python train.py --dataset="made-up ball-and-stick molecule models" --translate=0.12 --norm="groupnorm" --blocks_per_level=2 --block="bottleneck" --dropout=0.1 --loss="mse" --targets="nearness" --muon_scale="original" --adamw_lr_other_params=0.0015 --steps=6600 --decay_fraction=0.3
Rows from block 5 of a small model that predicts nearness at each pixel, named by matrix and row number. Rows with one number belong to one channel. Each number is 128 + 24 x the weight over its row's rms, rounded and kept within 0 to 255. All counts start at 0. Numbers have three digits each.
After each channel's rows are labels from the 100 images, of 14976, where the channel reaches its highest value: "top examples" is what is common among them; "patch colour" is the nearest of a few named colours to the mean colour under the peak. Only what is clearly more common there than usual is listed. The data: made-up ball-and-stick molecule models.
# convs1: 3x3 conv (model.enc.2.1.convs.1.weight, 96x96x3x3, each kernel summed), inputs 0-95
# convs2: expand pointwise conv (model.enc.2.1.convs.2.weight, 192x96x1x1, transposed), outputs 0-63

convs1.76:125168051103116113075122110123080142085104119113121148101111096121085137177119121131150091105132118120089111134144144115124150116133088087137118118127113128096108118115136130134098085114102152127103115135146099092121104124144115115116157122134117136128103131146119056117161140084109117125
convs2.76:128101108121056133118068163156176119143067175124123129137129112132157148130158131141123131125131121123136106183103131116166111131130126131144114166127129130106125122141129112087149082133128138
top examples: space-filling
patch colour: brown; grey

convs1.47:116119129134176108114097107111118121164140116139105132151132128125149135148143128134132206112140136171097148115138124128115109099160136133053117124113093120115113158127112123182157178128135112125115096160118087126129157123120171135099144169150167121093121118123130175126177134116118136126
convs2.47:133123104118157132107131148065124123126167153126128189137129144103129134128064131111121156125131135104033132114170144116140108084139148104084145098082129168167122126139131106114096122098130133
top examples: space-filling; balls: three
patch colour: pink

convs1.5:119134113160131101163125142141192139168091125174129116143180118123142144146154119108154131143137121176151127137131156137177114127142109111187153113136144124186146143145132133147142145112125145124138191120132164134148165119130145132160194151121141119133122138157121120159139145122107135166
convs2.5:162144112132096126104091121168184170160165137128127134111127157152146099136097130171120112122130137121139104054128128136098133110159123111100144123069131156142128124120123130110114132126130141
top examples: balls: three
patch colour: brown; grey

convs1.36:131123166131154146203114119118122141165150154140126123127085159125168137133135120133126179109129141178129144143137131136173114081152144118089151148132125125129149156122171123182115119136122123153125124123157106145103131137112171114080114186149153145092145111143118176134151109136140152130
convs2.36:146160104133148129119121104091137126131166159131125133147129155106095136126130132066139119120127108117102125027094140159149161071098100053079127069116127075127123126132132144148094137154126133
top examples: balls: three
patch colour: brown; grey

convs1.72:126114146131170128036139109099161104148121107119103134140109126134114134124151126122117138063123120140101131107139143135080113102094126076121155098121092127062139126152109119109136153119139131109118071143131105137129150113129142112078132139102130092134127111115099085137118127119135125090
convs2.72:100104152126189117145159091081171074142187186129131117121127104165153105119135124099146163126128119113123105119086126180108091140142158110090138128090125135084122128126126147132124110125128139
top examples: space-filling; balls: six
patch colour: grey

convs1.42:111129124104133130076131112102099128182108147142138135124167130137075128147098117114112170186089116089083129083103127151108128152118109149158131125123134128120136145134110138153101151123134134132111167160115092129148098121125120155171072111125098127156115155160195133122133119125145131123
convs2.42:115142169132100121120117142122172142137153108129128125111129119162137088125124131063143153129124124113139127070117123119141131198126124111123132105126128142180132129147133150133096172112127134
top examples: small balls on sticks
patch colour: grey; brown

convs1.18:110119126101120101160131116121141138086092087108103143109089063117125134098135137137149134158118129084124124148158139150134153094099093137120108114146046123080135113099140131110097097120107128127109098103117091107102154115125168096128134118137120142100122140135101154125115122105121108183
convs2.18:139049140138131130145146106070071118117110222124131096130131111138086194127119128149140099126127106138150126193161112133100165090143158212174156132117129094177142123098128106116124099108126119
top examples: space-filling
patch colour: grey; brown

convs1.92:152140145104150108202134139104097129141134148140132140112116138129133112130153158148122171119157138153143139161101123111177113159156140136082140151150152126193150126120117147169127167154140132141107086124125204140122170134134088174138114163140136125146135127151147131122111127126134121101
convs2.92:153132106123131137107102122079093079126142083122125140112128126134158172114125136147150152140133113117168115044124138144090127166090143122130130127111130084078120125122131110129126106138130124
top examples: balls: three
patch colour: grey

convs1.79:112122150137124134181101151131114132146123105120123144106099109152118136187127136127083121133100126174154114176129129149115140140144142105103158166118146140134125130139094085158144121112131103119117156134136247118128152110121151145102148122149127121090149105149117109113149141120141134102
convs2.79:104120165127101129114144103118119145169038133122127131128129076095128157120098131121126167124128135133126119078078128092135110098128136134182160161107127124106132122114124143089155088133131141
top examples: small balls on sticks; balls: three
patch colour: grey

convs1.27:093123129137111165133112120127137153140126117141151091127101124128129119136152127145131187141092135147152135123109170093133112101120133135107148157131068149143149124122118118144112113108100091150136061112128074152147171102110113101072064131157114117102105126134088120151159134118142107139
convs2.27:130070173145143130089153164111119075153158101123127203134129138064123162152168132103108142123132111120123104114166131148142143109100110093104137161124130136120127125142121112134099126116127136
top examples: space-filling; balls: three
patch colour: brown

convs1.35:137183105113087099187146131120193140153114064116148121110139092148117109105103138116109079122121122128125109129116133126121126142167116146117089112140097143111145136136090117112101135121122096144174115121142123106151161134131141115115184083138100152114124121136136134135120143136124122057
convs2.35:142156160141117128157161103138111143099160127125127135129128111125113165138158127150152156140129102144105127129153114161119127169134136108084155084115128134100134124135117131162119179138130124
top examples: small balls on sticks
patch colour: brown; grey

convs1.94:153172104111127128158116170130193159144116104157121146117097134125153124124086090097122153175084137103100111106213106143117142134160137122169124120108100136107138122107149117138092103123134108138174118150156076129132135121145130103099111125107142154141108112152134139142150131132111136130
convs2.94:143113116127127121142170171099173112121082081132130083145129116171117117131152129063118141151127124139128121057110123107123146203129151122132091150132126129124130131130138132143133194112126131
top examples: balls: three
patch colour: brown

convs1.15:113104122148086125122118161106103117124103120169106135129155122122130103090121118119161088102119147143152116114145143139103120106113108093117122119124115104111112159103115124096132131118131140123103146066128135168133089108106159104137118107107095105125126117099105071110110113102109114231
convs2.15:121073122149116123098151136158066135104113128129127118141129119131131165119126130154130093108128124113102142173144149105106124095097086131139130087117127110115127127122131124120168157170128129
top examples: space-filling; purple ball
patch colour: brown; purple

convs1.86:143134145142143155096142119128103124089136123114119134185158154132088153208119126139128129113122137080092139145169115135083132121111104104144095133129123118142119131169120141104114079129162162138138139147123119118126116140136125140108141107141142146178125136134138099101138127121140146222
convs2.86:138126160121148129117091097188143175141118194129129154124129120185146163121129126184109149121127120101150123110151130196095143169101115175115086139152129145151133129117137135122140109121126129
top examples: branched; balls: twelve; balls: eleven
patch colour: pink

convs1.44:142146135105119139161138118125176129161128136119125107148136132130112121130124127135090134132119133154136094129080143105180132087152169118063116162140119133164151141130138142120120124114115141122135109144122171095181107124153108214116163161116137117103170125110153150140159119149145118166
convs2.44:123078093129106141131089114094128134125122086123124121119129160109125050124096131093122141152128119099106120064119152104167157106099123087111129074112134122126116127137130110119107126116127136
top examples: small balls on sticks
patch colour: pink

convs1.71:105124152100115122120087107146060135120125091132122097172095135138123121102130081119128123121140153134086116139110124134132134138112155102104134080133148118162136119130126110119085082134124131118103114115141104173157152086131110094094089117143156095107126103148174063112094110139133133135
convs2.71:121135103134149127114088096136129086084124144126130148121127141198148150142118131138127126126129117143071116087113125098125058105087140134116104170150134125115122129134129148134109140108126133
top examples: small balls on sticks
patch colour: brown

convs1.59:095103109138097126129111128144106153137100117086121124164114139114094130090123132127121134087126113174105138113105158132191121161101088112144155103129153124080110123098119130142096097109120118127118111124118122140111103170090186075133143108190100114113128135092131126126144120131136155167
convs2.59:133142167127117127118139053103117110151096182127129104119127142135125148132089125098159112118132130171118143135091128116141156121094142162078109135146130150125124133129119108122068137125131107
top examples: balls: three
patch colour: grey

convs1.54:141082146108095158135136179142172125195133121127112105107142154140131107154179110114106114103123101155132164125114185146162113135172158077129134132114116119124165135088128117143182145135128128141104108143142129165120140169133116124139090144134145088125118125143152143136098112098146133124
convs2.54:133106123119112128123069140085143126128148121118122114138129167179107127120138134137113126132133080153089151076106137179101116174141120126145079146168134115151121116107121127134232130092132124
top examples: balls: three
patch colour: brown

convs1.22:131132122105117137121097119144079137121110091113113116087170144134116119095132120129159148124123122068133136116113136107092114121107120109100118111136134132052118121104149138083097128127135102126160104114132060116135116139139121088117131098129111126128115152114162101118140132151133139032
convs2.22:121105095123130130137131150156106087131172099119126139121128091164135065125160130062116116125133130137124140243127129089126110122080114118085103137164126156130129125126129124116147129142129125
top examples: dark backdrop; balls: four; balls: three
patch colour: black

convs1.85:136084116116110131116102155097112130132094119140138126122171095143102120120097090118103042131103138117105124127128138158077133168122126125140111122109108122175109133129152164050135171133151145145163161123090086120100152165140131105136147104136125118157117152141118130122124133130121124132
convs2.85:115101197129117130094121121129146085136128135121129133144128129072100135126118130122169136126132122128127122176167117119124109140125118165118118191164124145131129127119131143118108145142129138
top examples: space-filling
patch colour: brown

convs1.52:131150136128116111161131096121096138079116103141119131131103099127057120096127137146102143141126150106107133124108160146074148105105064124106155114133109133111103147097113119144139144161125161146130077126096155081110090175127115120113143170145128151092135144111129156128128125133105120081
convs2.52:134158152113153130102130108147131110172100143126125130119129124141140171127091130113101115144129130145125116145077146129081120118115177081102155045124134083079126128141129130108131161109127134
top examples: balls: three
patch colour: pink

convs1.89:108102105095111151111108127120073096116105102136122130167112093141070112198129105149131114108138157112125105122078125120125124129106125126140089129118133113146083139144104130068082102110124141127132106115147099095140165138130070131113125101109113117116129159124112139118140131100108114178
convs2.89:102111123132083117136092114145130100145116170128130146134129072138136102132171128193130118132128153137172122111143133118150179155099139140107130167127134149221131129121137139106086110102127128
top examples: balls: twelve
patch colour: grey

convs1.93:153117124135121123187128130131113144130147154161130119140084168124196128135100136120096129108097119093138128113167134107103121157120164169094120147129149121122110139157110118166146122138133138108120060147132155144133118113139153142082112170111167137129115100092091076116144109143149145103
convs2.93:136156135123089129132090135127126167136122120127126148137127150146149141130128128067125170137127140159115126111115134133118122160146135149169134091108128141096130124146125123139122140127128136
top examples: space-filling; balls: three
patch colour: grey

convs1.21:145142119086087102049141119124161131087111133152131123179127077131122103148129135128127089131173124087129081154112125141157099144133145137081128117135086112105144114129108108132095116137103100147137086153113150131163115126152126120104118106159109124112141136156093158143105090135103127145
convs2.21:186145113124121123104123164143171141107103199126129130133128135172137173136108124180115147142128140123133131126112140109133137108125119148132123090161133095186137130146118130087128071119129118
top examples: space-filling; balls: three
patch colour: brown

convs1.64:113110092092118126124103083092167123136088135094096141142107125115094107143148149124125125114145129141136114176134153149158132157152150124148153135150132117103117091143102119103125093119123106129141177132093174110170154148130089168105148126177110105082146145142128181117161122110121123099
convs2.64:127048171122108130122124077183189110141068136126128133101129114109122092119112132128082097121129131112149146114153118144125120116128138096184120136157127126125115126136123139111129091127127131
top examples: small balls on sticks; balls: three
patch colour: grey; brown

convs1.68:098114111140118131159115105154112104142104146147126115130069136134146119130145137125128072095146120206110127089145107088219127106136140123125155135128145116139159107062134128132160098127118129144147165135136157122151100125118148116169141132148119094125154104141119151154133127129126137138
convs2.68:099064163119086138146105083115110165118136116126125156135127107139119127127146124099125130111130127126168132106168126132113118141137118138164132145201127110087126132121136126142124170129128120
top examples: balls: three
patch colour: grey; brown

convs1.62:145148140106098117077135150122103109148128134144137111168154141143104143124140136129099114150121112131110168105122145145150128087116118108103131132133118115205146163112105118104111116150129119133080125130051094149144099153097098130086133139109111118109130141107065121147078107131100111123
convs2.62:145115120133147132130121125166124187129098107131128084142129087064070106115132127124132111139132127144121112070142125131154122095098122126175125047177132117136137126112127084092159154125127139
top examples: space-filling
patch colour: brown; grey

convs1.38:133084136102095143139125131136077140115161114086132140135132159129093128121127142148130140129106131084161112131149123110127117157149114137066113177144203133095118141130123124106061125133130131159142112117153165162103101119109148170182112106140094137127129114151138161134119121120145112106
convs2.38:126108162151099138135165134160111109100083101127130144131126098095128131132154124136157120132125144152086126112139123112140167160099119094026134128080131193134141125133128124125127100150127122
top examples: small balls on sticks; balls: three
patch colour: pink

convs1.8:142123162102115133100117124125097135089124116132128122100178153123112106093136125128148162126133133099130133109140123116073105115117111110124119122126101142009126132107144119118087130128123064126116117122139053135126110115131133101118138117130132119128106128113166094126123122147135140081
convs2.8:114103164115126135114139101115118077116132150124127092117129138152136009131100131054120122131129137125093141230066131126093119174084121103087077180099126149089128126137125128110143152118127136
top examples: dark backdrop; space-filling; balls: three
patch colour: black